A small image captioner, trained from scratch: encoder arch convnext, encoder patch size [4, 4].
Rows from block 2 of the text decoder of a small image captioner, named by matrix and row number. Rows with one number belong to one neuron. Each number is 128 + 32 x the weight over its row's rms, rounded and kept within 0 to 255. All counts start at 0. Numbers have three digits each.
Before each neuron's rows are labels from the 100 texts, of 14848, where the neuron reaches its highest value: "fires on" is the input token at the peak. Only what is clearly more common there than usual is listed. The data: rendered scenes of toy objects such as cars, trees, mugs and chairs. In brackets: how many of the 100.
# fc1: MLP up (decoder.blocks.2.mlp.fc1.weight, 256x128), inputs 0-127
# fc2: MLP down (decoder.blocks.2.mlp.fc2.weight, 128x256, transposed), outputs 0-127

fires on: "," (100)
fc1.15:109211182103157147131130155108071175153117108190146153123099124151176108160146128054127175153165108147154116114152168063123089095149120145157123168129140126070132123153144128167100122202129106172141111176155094078164131177083072138193139174134109139136142088156088150117181081105121106075123159096124066154116106139146106123140113148157097096101170145132142143155187154151112183085134
fc2.15:139154162168081134136125159118124110173093130182089081094151089133124106152110155044161147148185120128124195132146105118089099106118123054156105131139115169118162100128114087160127118165140077171091142135135083085160136160088098124186173120105145121150158127111141151134159092096155101177130179095109060137124109172178115133178080144117091145072147067193166153107126165133081178099152

fires on: "i" (81); "w" (12)
fc1.150:166142169105138116111105063126115099123121134111104122087119158109135131117131136111187180106114174110107008136064169185149118090148115135129131165133119141064117171071089147108159117116142065087097092159134106066141157136146101121147099080104115116101066130177147114112116119125116203108079104133050130122130078124129102147085123135090118137114199122098116115140140065135079109090105
fc2.150:121143131078087063106072081091155147178143107128135146105141120160140128099129160104162149189144136076099153120126187113105172105088176141195155149094136114113155080106113157152125123160093093069105123120126105128134148125138190155122100137172108101149100204122099134094121148109125092194148145132123176131182115125124085127020119136110157148086091162128073084127105124163071139120196

fires on: "p" (72)
fc1.225:075128137115048171108124164150057128175086110137128083144110093123126138111080118148136122106147135140148154124185088218118081177166146103084166113150143081128066136084113116115160177143097076090142149121119150155158137117125156163142129137128115106112146115128162136156102156147124152143100128078151152130110123049136112077122138086100003099104180216123154114142111126126122119127146
fc2.225:130166150144138146165215169132133097146111132115100138198074098182129103104097119132157146113119156141171081147165165119154175065083133198093139133151058133143120074082121169084098057133156127109137110095106126115157202147161133114099103175144126099148159121164197143142095099153115050149155110154071109173151146129157129124167123117123117178078134090153139169126091104114144132147131

fires on: "l" (32); "u" (18); "i" (15)
fc1.209:168150081171081130158136170152100116101127131148118100168171112127098100151144159166118145125082092132130071118168117096144151156095057164137137144081144146105155203144086130111117097020055146104113123157190061082145104155156154159161123110096156118101100083134074120133133107126161155120070184094150075154159171115142161102161111125138097157142159097109131150112165108125133155136192
fc2.209:112201128081134116161114123123091148100175144147131121132102084068108051158124115123171094117145146194136131094137108133124125166153188177160172124132176121154124129169152111160076040180138134130075211166123164151124131093096127156156101108138127125127142104149109143161089072111085117206136082092155191144103118124098127114111129127105194104151129106119123109177102171171125098177113

fires on: "o" (100)
fc1.69:109169149175105132125096114146111109095146117099118161123211137132193126117132166164178081120122125097087160111098099102146073105145040090139155149148138168186084110103129132155102120100088102117139111160121154128133167132071171128163107093179103071119167195123093148114070082128109089077119163081153158117098162073124088153103158154156145059146180160141095157129112095115127109097094
fc2.69:120113177157098171176119081146124088138156145104140140128195142137126167182130165191195040096166166108178148117091125125115076072141098107110179127153128130134110121114127147141139104088126127139150123180082114090136168164095181136147157105179135087126151182108108164151077172151132099165175171165187160130094138060163130169136134138148122166115145142132112140114166123083153097056142

fires on: " " (94)
fc1.200:165124138146123131132124160126143065096109136112137116116092142132135111098123142133145143140103137103186143137110122129144171205093094154099087173185093068085099180107141083117131129098124092122091086065163085052086097126132121137141163084160127150150182156119103087109187103128188141090121144086117164140067145058138190112136156117105121154079093091116058147153194164145169109157129
fc2.200:139135107047097072182113142171103124146147127110123156105091136124068121097098119083150063127083134114109148137163114111141107106087136110150168123179143153136121162099138124164069136051085147185101125174123088162100112141157152103119120202130149088095145092173135145083122095103069161110163151080126127090214112149129112148115143102171072087080105140112173086083121129191144134134114

fires on: "r" (60); "a" (34)
fc1.220:081098071149129112158120118061171150161129139159121132100087160096176051089101086141088137128170133130117092068149197143154073108108105170127152081112110182101117096093160179109120170115138120109151095168151135094131138116075108134194169171176080122109126160106148104096123182132159142082077113127084135154120061162132143077152121153106105111067109127146151144156079127183121106131151
fc2.220:153167153149129070126103119132101122112209088148152131180171172104108150129129051084115154163072134153167098178118105097147156128171097154136098123083102155155163081099146077151123119180141102147136119105123113154070141101112168072141125128116150142133154126174102108105205172097135054164142121164217118146157153108101120156112114088139128122098168118137083082084156155067137092139155

fires on: "e" (91)
fc1.232:158115150144133056101120132141160124120124130118138079136144128136152063125104130158148136025202084082142153147143108116135107103126094123075185126166145164186070122187164076146164151086133151068164109153150148113124135125094153168160081187107156099104145053111134124114080148173117078161073144102109130121089117107122156201124118153169098144106137092137143075110122131109092123158094
fc2.232:093149091218138159076124160096088152072176092121125153090074099088110091129138153140156162155121200096084138183165134125148145135194170146114098102074126096100112158110132150119100116126136069108116109087128100192100106122153105101124157127156097099160081145145147127162150086147167148112109108124071207134122103090116123099158207075108146187119152122144104123187102098103140125145119

fires on: "c" (30); "b" (22)
fc1.71:117139123109143078108105127160077086095124150149115169174135170124176141142153147141123124117110187124124109124133161105151113147084081169122126066100145121113132167087137156127169136123161137078112051157134100156103115121084137084168129123150122064172177176104126099091100082107104074118207162201168087176108099139118145133105155043122119155144150090160120099168125062063092133098123
fc2.71:152117166102162151186140126175147101126158117149118116159169140104145117117185128203132106128137101191087146096138093169136036155169089115196149152151135142145131140138113069118102151155141154174154112142103099118094107123139168111139149099150103100133156091116190147154139140097135146071173104202104136087117099151118134099212107158178080114073159161146135121164177195125091117123078

fires on: "t" (65); "b" (13)
fc1.6:140136144095097072139113153151069155136153085112142167120131078145130131137137129064123196152099113142134120091092142054114119113074152141145139128090105168116152101149074125191085144096143097133125117114163122127112191142144148117158125121145134133098086147119107157201115177098085147134144040080147176182153131156160161116088113156161095101098131108149121086123173221106121054078104
fc2.6:129135095145103151080161165164141160110155117098069132136048163135147118153076140132153048118129146176099140174182138132139148195099200145116125098105094170143112164082126168156131170124126134175186113142053175111171095088199099122143165115099115143130113144119213140120103117144119165143089137131117158145126109152146149127119155114147198145131141119162175138082080127123093113175185

fires on: "t" (62); "f" (10)
fc1.203:213090148044126173115156154150115117113153121087085141151107150076103176098156138132098115152163142100131148146051141106133103114113087113096073117139133102183133107140131120151141141153077171141167126160116109114116115181129104118144143147135126088123138045163117153121180179147090169132147075075095187152174123126174144118094143176091109122191089102139116082119141094196102147090175
fc2.203:172075120095130158105169156161147052101122146125073151174094166127073211112164129122119126158157107150147125110107110089129131108141110086066096130145136144136158120149070085163088153137079142156190084108075099095101126180145221096158139153084130127123096098163106180147161173115118152157124135140128132124188192174127126117149131158140133152150173130180123098097167116173138172146160

fires on: "h" (74)
fc1.234:079093119119133115099141168103100111121112105132160112157141122165092133155112112158117135074152172108154186124076154161158145152080066166159131140158127182130143110110156141196099157112184139110106162154096155127126145061096115104167161155141114062140167124101195107131116083138099155154126106172227163102165105100152137092117121113205153146105044118154136110116126108204129112165099
fc2.234:138120145111087116175110118112180145121132117087142171134125071076109153113117136138152162127124118135193103091079136159125105123126140068147118063113146138102086139074145112099141127203150145165131115080109123133083086171166172136137094101109119191148113141109126099100118131075139103040143098095114093172141167142107104147126156159097184125131106050179141206179059138169136116071138

fires on: " " (89); "b" (8)
fc1.196:155108177100120132101121131104105098137165094141122129108160109077166127090107097114187132074108086113079147111124181147148071127127153059106115169173063116175142094152118196113147132081113115104149123127151081054107095090095071109122153063106117174124148107148167155145165152132095188130169164125155106114091113123134147088120126101146140089152135119073141146076163075108081157055166
fc2.196:150079100048168126118152163144173111142127077162124153182142182132072113112206157123111107162119142121151097119136143071150158144090126121104187112192162140142146105125158128126140205154117190169093111101107096140095161132143160089125132188147115075132169139108189093093091170163138099162104160115118162134081138150126119030114158169107106146084187140145114127157131140110105140146102

fires on: "d" (68); "b" (12)
fc1.76:146131093107071102118105139099122155132176034207053110141131110168160144096150080099123139098115088079117200135137110115098131137132168201122072107127098108070110098130108153090081134081122155121062116160124139162121133068118104109145125074121165136115110152121102155118149060111173093130089158134182113125062139108190119112152096109098091137145093092158129137121102132154107154139176
fc2.76:157164187120141158120135082184109115140118187140175154085139117126153128150041114119123155085121117093090101122172139142125093177127130132152120128195133103081137159083161051128150109159127124055091155064120124171153139123099085130093157151164082133139138178092132132116101128125084188161198171171068102142166166139127172157119139155124120109086131166163178075156101109156155159126137

fires on: "m" (53); " " (41)
fc1.201:145076189150132040118138062118117189134126143126090171095099085130121103142160099116208160122092155139100126072098101171105089117120132157155105180165065115147147128112114123099118187082109134093111101173107110144122169134089159126110144098168125040134079134132159122129167111115130130127108083087150195102122095084117150127136087096102119152098161142155153084084130076098093112189132
fc2.201:143155082074106125133083101110080112099096109145163143138089127139211143154078130179089091175156041136127090107174123094178161099097172161108144121130158107077141131153110102178117095190144094098140107147138127085160115181109146115153089142123107122113118105117104177070120144106130113107143179177084068147179166101138107147157156135180107120150122164134211104143147178155108144143086

fires on: "o" (93)
fc1.46:125199095123078146068135109140106125068114165095105063122131101138112151163116107192108068094107108167104211134094077113124088118136114119070125178103111135138127132109114113128112170115159057125112117074141052103084104130135120166120112080146101079140152152160157136135146120130114146105084146100097114124083110076215083134158151103107146141107158127101110201097121094121127058148127
fc2.46:138091065075095132089142161168106136107104161100124074133036078123131079127124144188073089120157121162170160158126142147162079104144160146081097115100103089091138152117183110158147117131112083119126135118153079125101147067119124126159082126127133130158163203132135185104127125127139108103083180100134122169169187155186169126137145107128138186107154142165110156089088156148195173145128

fires on: "l" (100)
fc1.75:111138065103084098194081095174092181077126129144160097178118171164139146149044132163169165124190170150100145145077158103171121111174129160158163146146149135148101139163116126170089112124151109120103146164147111089152177100121138112103141149114089146141081104100131187085124194151186100158125127122139150111101161118082132141149158110189091110086126190136071140185170110102118156114135
fc2.75:186108103190118148192044128135167109069105124115087088133115109169157174106132128106133090125158132160104121107085161111097105152155139122118161170127151137136100133224114195131140082102109065151123125066139127093123101086121113095166133149116079175173100091164123138090096139122130067147115104111137119109134177086173100095145147143171175086123103107188075071133133136115120126092082

fires on: "n" (70)
fc1.63:082163085063111179135178130090115075143178082145139134134165153151164181073110139159125119082080151182061122191151147131157084101143120130145139141138106126136105159181120132124164169088131078132115131136113120085118133124159146108088058114145166132162147145095164084154123151119088129162109132093162112166106186153178104113085113177192101112095127137146118214108150188167111097137152
fc2.63:071110088135125124111083146153104128100075138075154122134126137108122150151054124131096096145167109127191147110137142085120101140167140195071113089131034149145124146097158121122081124151078117126076134093148103109134115149134113109167157129126158097083113098120081060075135125091145130117071115097144173119164109173156161070136116082146183212197126135132131101154104135131070162131171

fires on: "d" (65); "l" (28)
fc1.5:078141152194130113133149108146076125119139084217071107158162152172149201095126139092117178104107149149097121176124127158208127113091102142125124118143136137081091095117167096171114120110074106120097126214128092127128121173101128143085190170132152089085121128109094117165131157130116098136075142093138135055132126125099074064066107106135104094089108119128130126122140106164159113120182
fc2.5:081126063163169150066160119156096140112062084101169138177154096135098150123092138089085123143132108147164122166128103153161154093065167131215095114137155172122153117155169160120176164138175212114183084071133137182107136099156079071108148128116115109149155168090162157150127092126150162103128170143102141100132125169136130130119102128139108109091098051158148155158088137154152127114109

fires on: "l" (36); "h" (12); "k" (8)
fc1.231:148119066113123138098130155098022172156123144107143128133149181166157173127176120160104144168175148151133146108188134152122144176156117164123063210109083143151113108068103124039100078112113140150139172133096147150148120153095097133119147078084070148119102122100123167146111126096105088136105122164144068075112144114156117143068131110124092104163166121127133086149197163103116127113146
fc2.231:149121170170111094123170143096161083166117152098134161078109111154128182126113190122064119106099120134144113212151098171119151112116160081152083118192096180118129158120118109147157122159170141092143192092140162201147115121134158145120114144108188119154172148127179136159146101090196119127139128126119162105111112114168145061144148116205145186113119091142076156130106051150152120151156

fires on: "e" (78); "l" (20)
fc1.52:127084143084116106153096150136123184124149113162126131062149122117094173111120162131135181121163137135142077105163096145132096092080144150104156089089138091138035093131173126148073162155101103141113134060076063083154065121144120175133100175144114063076145119151107110076156116075125111110089095159142069071080114141086129103138133105129132118099138154121068128074132090146085127152117
fc2.52:115079114155131095134136151094156113133186160123164150094126108088119095072094142146135156147121143176163097127142115205102117031120199043145139114144132114140139118114156126116099127136132151145079112074107092132122055149149126146137120153161119115108153121093062112130164111108148159157090154106076074085137089147092109067134101126191146088127116186099107115113118076185153056145107

fires on: "m" (56); "r" (17)
fc1.33:146156149127152158124165094138135138089130152119143157106133094117119134118111128079140175155127105140134142171083140094122073158069149140115116096152170120155119057107126160042092093114166133186150183196145131111132182130053169093134144138125077094038103110137143142165104090178092163095184157094090119120171082116104167088113146139106119048126116134094127111100183100131170111109127
fc2.33:077125083146106143081028082129126128129062133134081111120143155134158154123123145166123131086108169124164097161101145062105119082134076160076118152112079106101151134092125091067173198146160067102154140152107131091165128139136095138130080119102106125179175088119092093102109188134149089097108120176147093178110166117137139110145161144119143178046130120092135135111082141151147168107141

fires on: "h" (100)
fc1.59:129101160116196102134130116127098138092150077090122177161137105155153105143179087132124128152129136087152151153163151155106104055174132160105083109107086151126125143055117141164161097105164144090139096082143144107128143215167061100089157134160166097113069080103135124121103134132098109126141126104161146098108069135137083163165159133101113080145118161160150067050136144098097087177070
fc2.59:105118127152165100111137107110110173115113083160155127178116107098214101113131146162112189159105221175129109114121121084112114163144102144128170098165096134136095150106092136138084048064111105100157106105129141127149150166179093109090032155136148110055131120153106114122127114135175143098129069136173144122145184178119171145112121176133118142115111124109155092070093146097157104146070

fires on: "a" (85)
fc1.7:099116137137087109160080091158134133111111125134088111138140103165133091149114148133145125136133102147146060103128155158143208149189135143107063084125120052116169158163170161099097142158092122083163111115131089116148131114107086152138081130132101175106108000208097117130141147138135062130081110157137105131115141133143077115172125171130089133137142110121141069085183142122176101136123
fc2.7:075079162164121097164118119170174176105098119163124104147154107152124112148151111082151179115091113203117101081130162161160138121152129164089087135118097081093149085195163159142125172138081079064145110110159161052142181098089140195082136101156083175119152130144145106079118086160171103125152134185075126160108120157136137156153143097105116134143098179126082119102163115080113134128146

fires on: "i" (96)
fc1.191:158122142094130173142125116152141132055117206163149143120142122155078120137133138141076111132117186165118139159167105152204143163157049148109134096117118183123101189103056130170106110217139148113113100126146093061168148113086112134195114120092162176130123099109074124165143138158121121111125112148122123134107114081075141141121122143076158073105124168118095161091059114109160134146165
fc2.191:130092145125130129140200178159126075129183115198195132104102148138111141143136104104160072064106162136119179132137150125114096133126117076143065098118151119167146118116125141113185086088128088078072140079156150116153177172139107083095126177145199102086107077170073127116122115083097129122140136142163166143068141122060126066119108146134166119117121120123174131191154130135141125149180

fires on: "," (51); " " (39)
fc1.26:098212133164171112085132119134119126091151106116130125073074155189133096111093090188146122128169113090116052092123195131168092126120081138095122189091097158135150083056128152121086088103052132125120129130128138100088093091120067071158134086112096107124156133101075127104130123110112177169155097166108125112142117137084126193094117102175149117164119158114121122140134163075106159115113
fc2.26:175086134113088130170147187099106152179076175109092065205140140122142124125171066143151204141111075189133110144113127136092094120125124115173124096139084095129194138165122122112162141114137095117151119148077157143141103114144108165148137098112107121092088139130098170113102092125126134144121104075155123113141133186172080111109189155051153165093159134116091091083106048091114123133091

fires on: "c" (95)
fc1.205:195113129113153134136157103097196079115070081103165120080086111101113115112096140135138146128194085113115055098134072141078100114118084182156123149142107135090072115156195107099131106116166095130166081157083110114087077141131086099107160114087159112074069114110107143123115074190163145188119150102088142184104133116093135081090128175096151114096108167113127114088111132140123110127116
fc2.205:223143156172167128164032129146125126115167087150132153186112099122174110175107209108100114141158097159120127145136074116186133141115099096107055134133127173112151124177167134124172163169136133139217089131135091126122108098140103110081125142106147154075100178063113184109117139144151091156096146160152141179111124109156149163097157118070135135140098123138171105141134121147147137169111

fires on: "r" (58); "h" (31); "n" (9)
fc1.195:137181145138111119114106174158113111076111148113062093098159085092104150118125170192119141126131116171100116108149109151126157155210096108117119113106084136137129081090124081094080145093144151143111111123097181099113114174130150107119044193135098124095186130062118160101169090103076122120137137117109159100089149099092127136160120064134107047111091083134131128118137156091170195106076
fc2.195:155080112102146131124135102100166079165159099146197131130112130139159136156148136115147105117141124104158155073094163114110064087112108165151156119098130118147113137136130095170154120173085106118093123098177150142119116077163107120151222060053105164146082109185124128105086109163154115143121093151104059141175109143104106095113150190133133193127146119134137132119100102169115042197178

fires on: "e" (98)
fc1.13:141161164107132110108144184124145136172189108130101086089143120099146132107113162117145085155182151130177153147126151072086132092119120166074145088139179149074090127165132104110118136116167077116107131123127033158170132112080117053139144137150114109100160091066061124175150133118096111086087122122150150111102180157136133149063151093146065101146110178121139125150150066156096170108180
fc2.13:142066155148125104100151123152181162183170097159075161057160158091115062139102116142109084131160180146175186126167164100105143089183138134128131128159103156105100156192178118132157100123150144133124173137134078149170177110097105130137126163119098130150177106116099136191109179111103132132120120132177135167154195091095121169155175109130029133151119156123124156156178115122098101155120

fires on: "h" (92)
fc1.146:109125188108171106186105185130126147146099133096128123140167139140077142172154127117200074111080158140146138129144126130109125107174124121119099130133100177144142144055138150175184187137118126068133104100110133094113103114118067101114180158083147094135087118085148107089165186075153095094119079160175168181125153172142108110098145150155182095137148099129131189130125120132175148044092
fc2.146:149155181085109155155122111175097130085179126155117154086104155122161162146093113142100136133175160153124090110100153145201075107130073130097104172131196133160175127088126133091164095206142119101064148133149083102114133207125065121089126158052114149118161136132081155144136172171144152130174111107144119198126131122107143121099140146129159178132117088116094139197137097154170165151129

fires on: " " (87); "m" (7)
fc1.184:120171114146149125203135139151121130152157089136124124083161099129177103093138120146179150120155153113065157112132112172110148121128090087114169197160168113142141128144154150152120087148144111077092142124139108105099176086076090172152152077175164158128103119160078154146126137137158114132070164098071127148115067123094194099162137084103121161165037141154138080078108060117122138077095
fc2.184:101142134217121096085166121064109064071104129175112134135155171126085120151137101120118131099076155149160085114118147057107140145086127081175175092156140156119102119128093128037131133108171163140112136149152119120089158087139156149178131143106083092107109101160098129160222126172113125156111140100116147118143165134126135162102136180113125092123211104187089135112165159116132150085134

fires on: "h" (48); "r" (44); "g" (7)
fc1.23:077141156155154119167139089115111122131124094159171108150132081113108188132181122122080138144161171079148157073122129174101124058128084120068153169157155126130150073175162059179146150146112178129159130128061115121108096153144086134124199161094094121115061094151160121143158108091113180104139149155155122119086134138153160081165129088096091146112126090145144139132222154122155099111095
fc2.23:162102133146074136080131147187129136177102138115129119161126112111181122139162124154109127181136090125125164099139193148090147176125093122166159135180138121089102109090076113127161106128145147114086128096143117126082108217159108137141087094074185172128073171069101140111138167137052140122180114113111127082093129132125207067122122109132103139079131100167128167124113121181119082060100

fires on: " " (80); "b" (19)
fc1.18:146078087146063144118094167068078151133059151157150126124162181125171174161151159125158068148121154120147139174076163191144152153173143135102140146132122156116153109137192146112150137165125134110148128068077140121144120143082172146164114161139195127106144138107146130132228126111108093130066145050112122144107081169121145134098127119121095129121163075157107116080125122162147189166108
fc2.18:148157105140194112124080080146204166122173086115103067120106102119165106150138134129119137116136089154104113144122142126161116151050145119122209121164145102123092127108138129160155172093054134117117111178171149146092144102171144174110148151133108134077130198124117078095176121120161132079149162233148149143175140150103126091157143164110058091156109089116128159100146136152109101139172

fires on: "p" (73); "f" (26)
fc1.4:106173075072117152094114087125088152075154092151065174118090116082107088095115165142133155135080223129140167110100124169120115172066079111137066172123091105129160157162144120147165133136129079134123121144115049117105108127155120129082152139139164116090128152126129172123136122129125119121144141136139150156130109112129062196147163155107071071053193138111107142115083117080145088106115
fc2.4:092134116135110178139118158164141112082127102117095210071126138099120140073173151136101133127129148096155145150108140139133136174097143114090073160094112143167121105147155111191214139127103119148098116107084127049161145158172160166101166133158131090133095155182113115154095154147163118145143201141129147147144104084095119170117127182165102203081133127109118150198089167103126111100053

fires on: "o" (100)
fc1.186:028113114141121114095148124137170119142104142137109101125100103132132149122081132087104089115113139136093190081106055138124045154139068116139158128077152148148181146139128140144177131115083095114115144107103172117069180093133078070091096120142130176121077117105136100152152107132167099080149072066100176096106129095145144143132136176100123130104130081149115199095145086094090083089127
fc2.186:167159156110078114060181094152150101176124172125131111148135148118127122141122110120125143111100163135105107122079138113165159164130073126179148165100123160114168062208094142130138198097127125103079108130155131152086148192129130095161116136188117187104091180099130116198098063143121112080180088107108162066083117139142173136094130116053147130115136109160134151097128107097138070122134

fires on: "o" (58); "b" (38)
fc1.9:188122136116156106121119100138106081180115127134159086087181079170095127118140155073127073115165112166158117094160124103128138148069099146071151134098144151131127130136128142115173149094110100152118048147122122124151075081018094092143107099110119090071186183127109117131080111156151142130097188092144114132107156127087102160062090126136137113195113142124143131158153116125051121082132
fc2.9:078134097126111118155103158065138126147156141168181118124120140157105159106163089136122140135133109087134139150183099061188118089180137150145182122122120155128197107123151155127108127105138114139129180141129125107137136144135115205130171132082112093100123172116091106140104138127120132133081087136137162142084191081118166156208109167169120093087202119074115124128160064053106093149050

fires on: "d" (67); "h" (10)
fc1.48:155131136124154132169152125171079122141108092134165111209136123199099113156119169159107123125149120111131126161146173204091138094141130116110064088074097137124159121107118137150119144135107121114130109113183088152095185187100114184110131221182080108086089167059109159091130135123152112121146092118117136139126153165073163101153141070099093091118101179168062088133099094145128123133159
fc2.48:130118134142126135147113119131157196076113161150126159168059206085122120179117105118189093141134155132113137110118107102124136124119127141162125172126150122113123130128167132146111117153133155167061145076138151078116100065135127049142145040125137187153137109115123103152159147156103160088025211123158170145146092081134107122140108112122134145157122082118118143100180106117118185088193

fires on: " " (83)
fc1.216:121162070155111153115099148107191106126174152185136143147121073062180089141146211112203083087158163169089185196081098113117145186099095111091124151086073151134130180122164094089109103158153114115149126118120086118105093179085102106137147130112091137091158163166109130122132149175151145127098134145159094117166164140132112087148159138143148077050110123149123139100165136114146152141121
fc2.216:143137136078146111149112087070067136089119089130149108071147105175101129131097086138108153160052154072168107115188124150136158075178166176155123128161180077145140117096090138163138141093150121144103135121169142117154141109231133153112084107133100091115058090120149130165132109128058107132106141125091135152097056092138135145140078164113096193144107129158118103139134070148138083119117

fires on: "n" (98)
fc1.244:076144160100072120124172119191111073110143111066121154133105139149133147196206158137139121146090123084103096104186160124066115099153101144150104142086000112122147106187114137122147087129163120175100134130115176105151163132127069090143176102134126117077162067137102126092149146164107132174066116118150155146119146133107082122124158112178126125140132108071095121103117129105134155154109
fc2.244:148162151125137115057121127168109165138098161110087149094113126153073097137098109092196046096085156172128163134131147107094164154085167185107134079129179168088117168061170106072124139163074103126091166142172146135166083123117104101110111145147129143199140106062130145143137101084095176096092156137143169111173126173068158129132145092075138108129090147105137151131120123138097144163140

fires on: " " (49); "p" (42)
fc1.77:105140093181161101110140149166160175138129111149135105109071157170149145154084131122138112105126181126130105088109143104158194093059121178091115152094131062165127142169097153138130115115121145076123123123162132108126107080111087162134136110133151088094131113073161131115163178081094187045066111119176094110104157080117115129107046138183117129121101147125196159080137116080078153125103
fc2.77:139064133140099073203108137100100100062123117090125148153150104104162132134136113132086180115108116088169183130158117129135084140177136145151167100207135105045167141141125122147109198099094132113098068144084112053149122125150111097191086142134155072112071121161145098140056111111108142156110119150127136125141143121150115076099175092126123153088102129126061107138118103153142066116131

fires on: "c" (54); "h" (29)
fc1.248:169122172116144077115123133159057047112139075164129170157165091141124102103110168083094095128114108087129121095093060145120111106101084088055168101128096112135122099179070142097128087169138141156172109114115060134151085099104067111167147102142073117121050099096135155103155081078115125141168106103158133143108120096147131156115110177119081116136145145131146061163081131129121110114150
fc2.248:139146137166134091078110136110148123150099094086114086133129202093141126073151103129171155064074140156119103083107088158150115117195077150183140155181158146100093099122103119110116121131145116097165157187147129161164089121085127139121100209176111158092172157108137120092062100084101083155127028123145115117145082160157101137117135164103107088129150152133124124086136141072138082100133

fires on: "a" (39); "b" (30); "e" (23)
fc1.235:123154125093039151171099078099097174119180109159141063104157084078127125141123126164183091137094133150098109108107131074138142134133090136154147174104142148097205122165159104147118125146150132034166170095154129129161135073187176116107109135122132098123138082138145132136139196096122130167109098091147173138155139137133117094137159175076098120075117109071116149128176111109097203123104
fc2.235:136134152099192152148093174123193070111120150126133143156112077082092150145089090100152146130087137147096190139136121141110127104141187127124055087085145131144042144096109152099157112131075134127157101120110156083127086167130142130137161186110093136125163174106160122110153098099154090162105140137185137169134122161115189125083083080101120153206089092125171095141113126069117074171127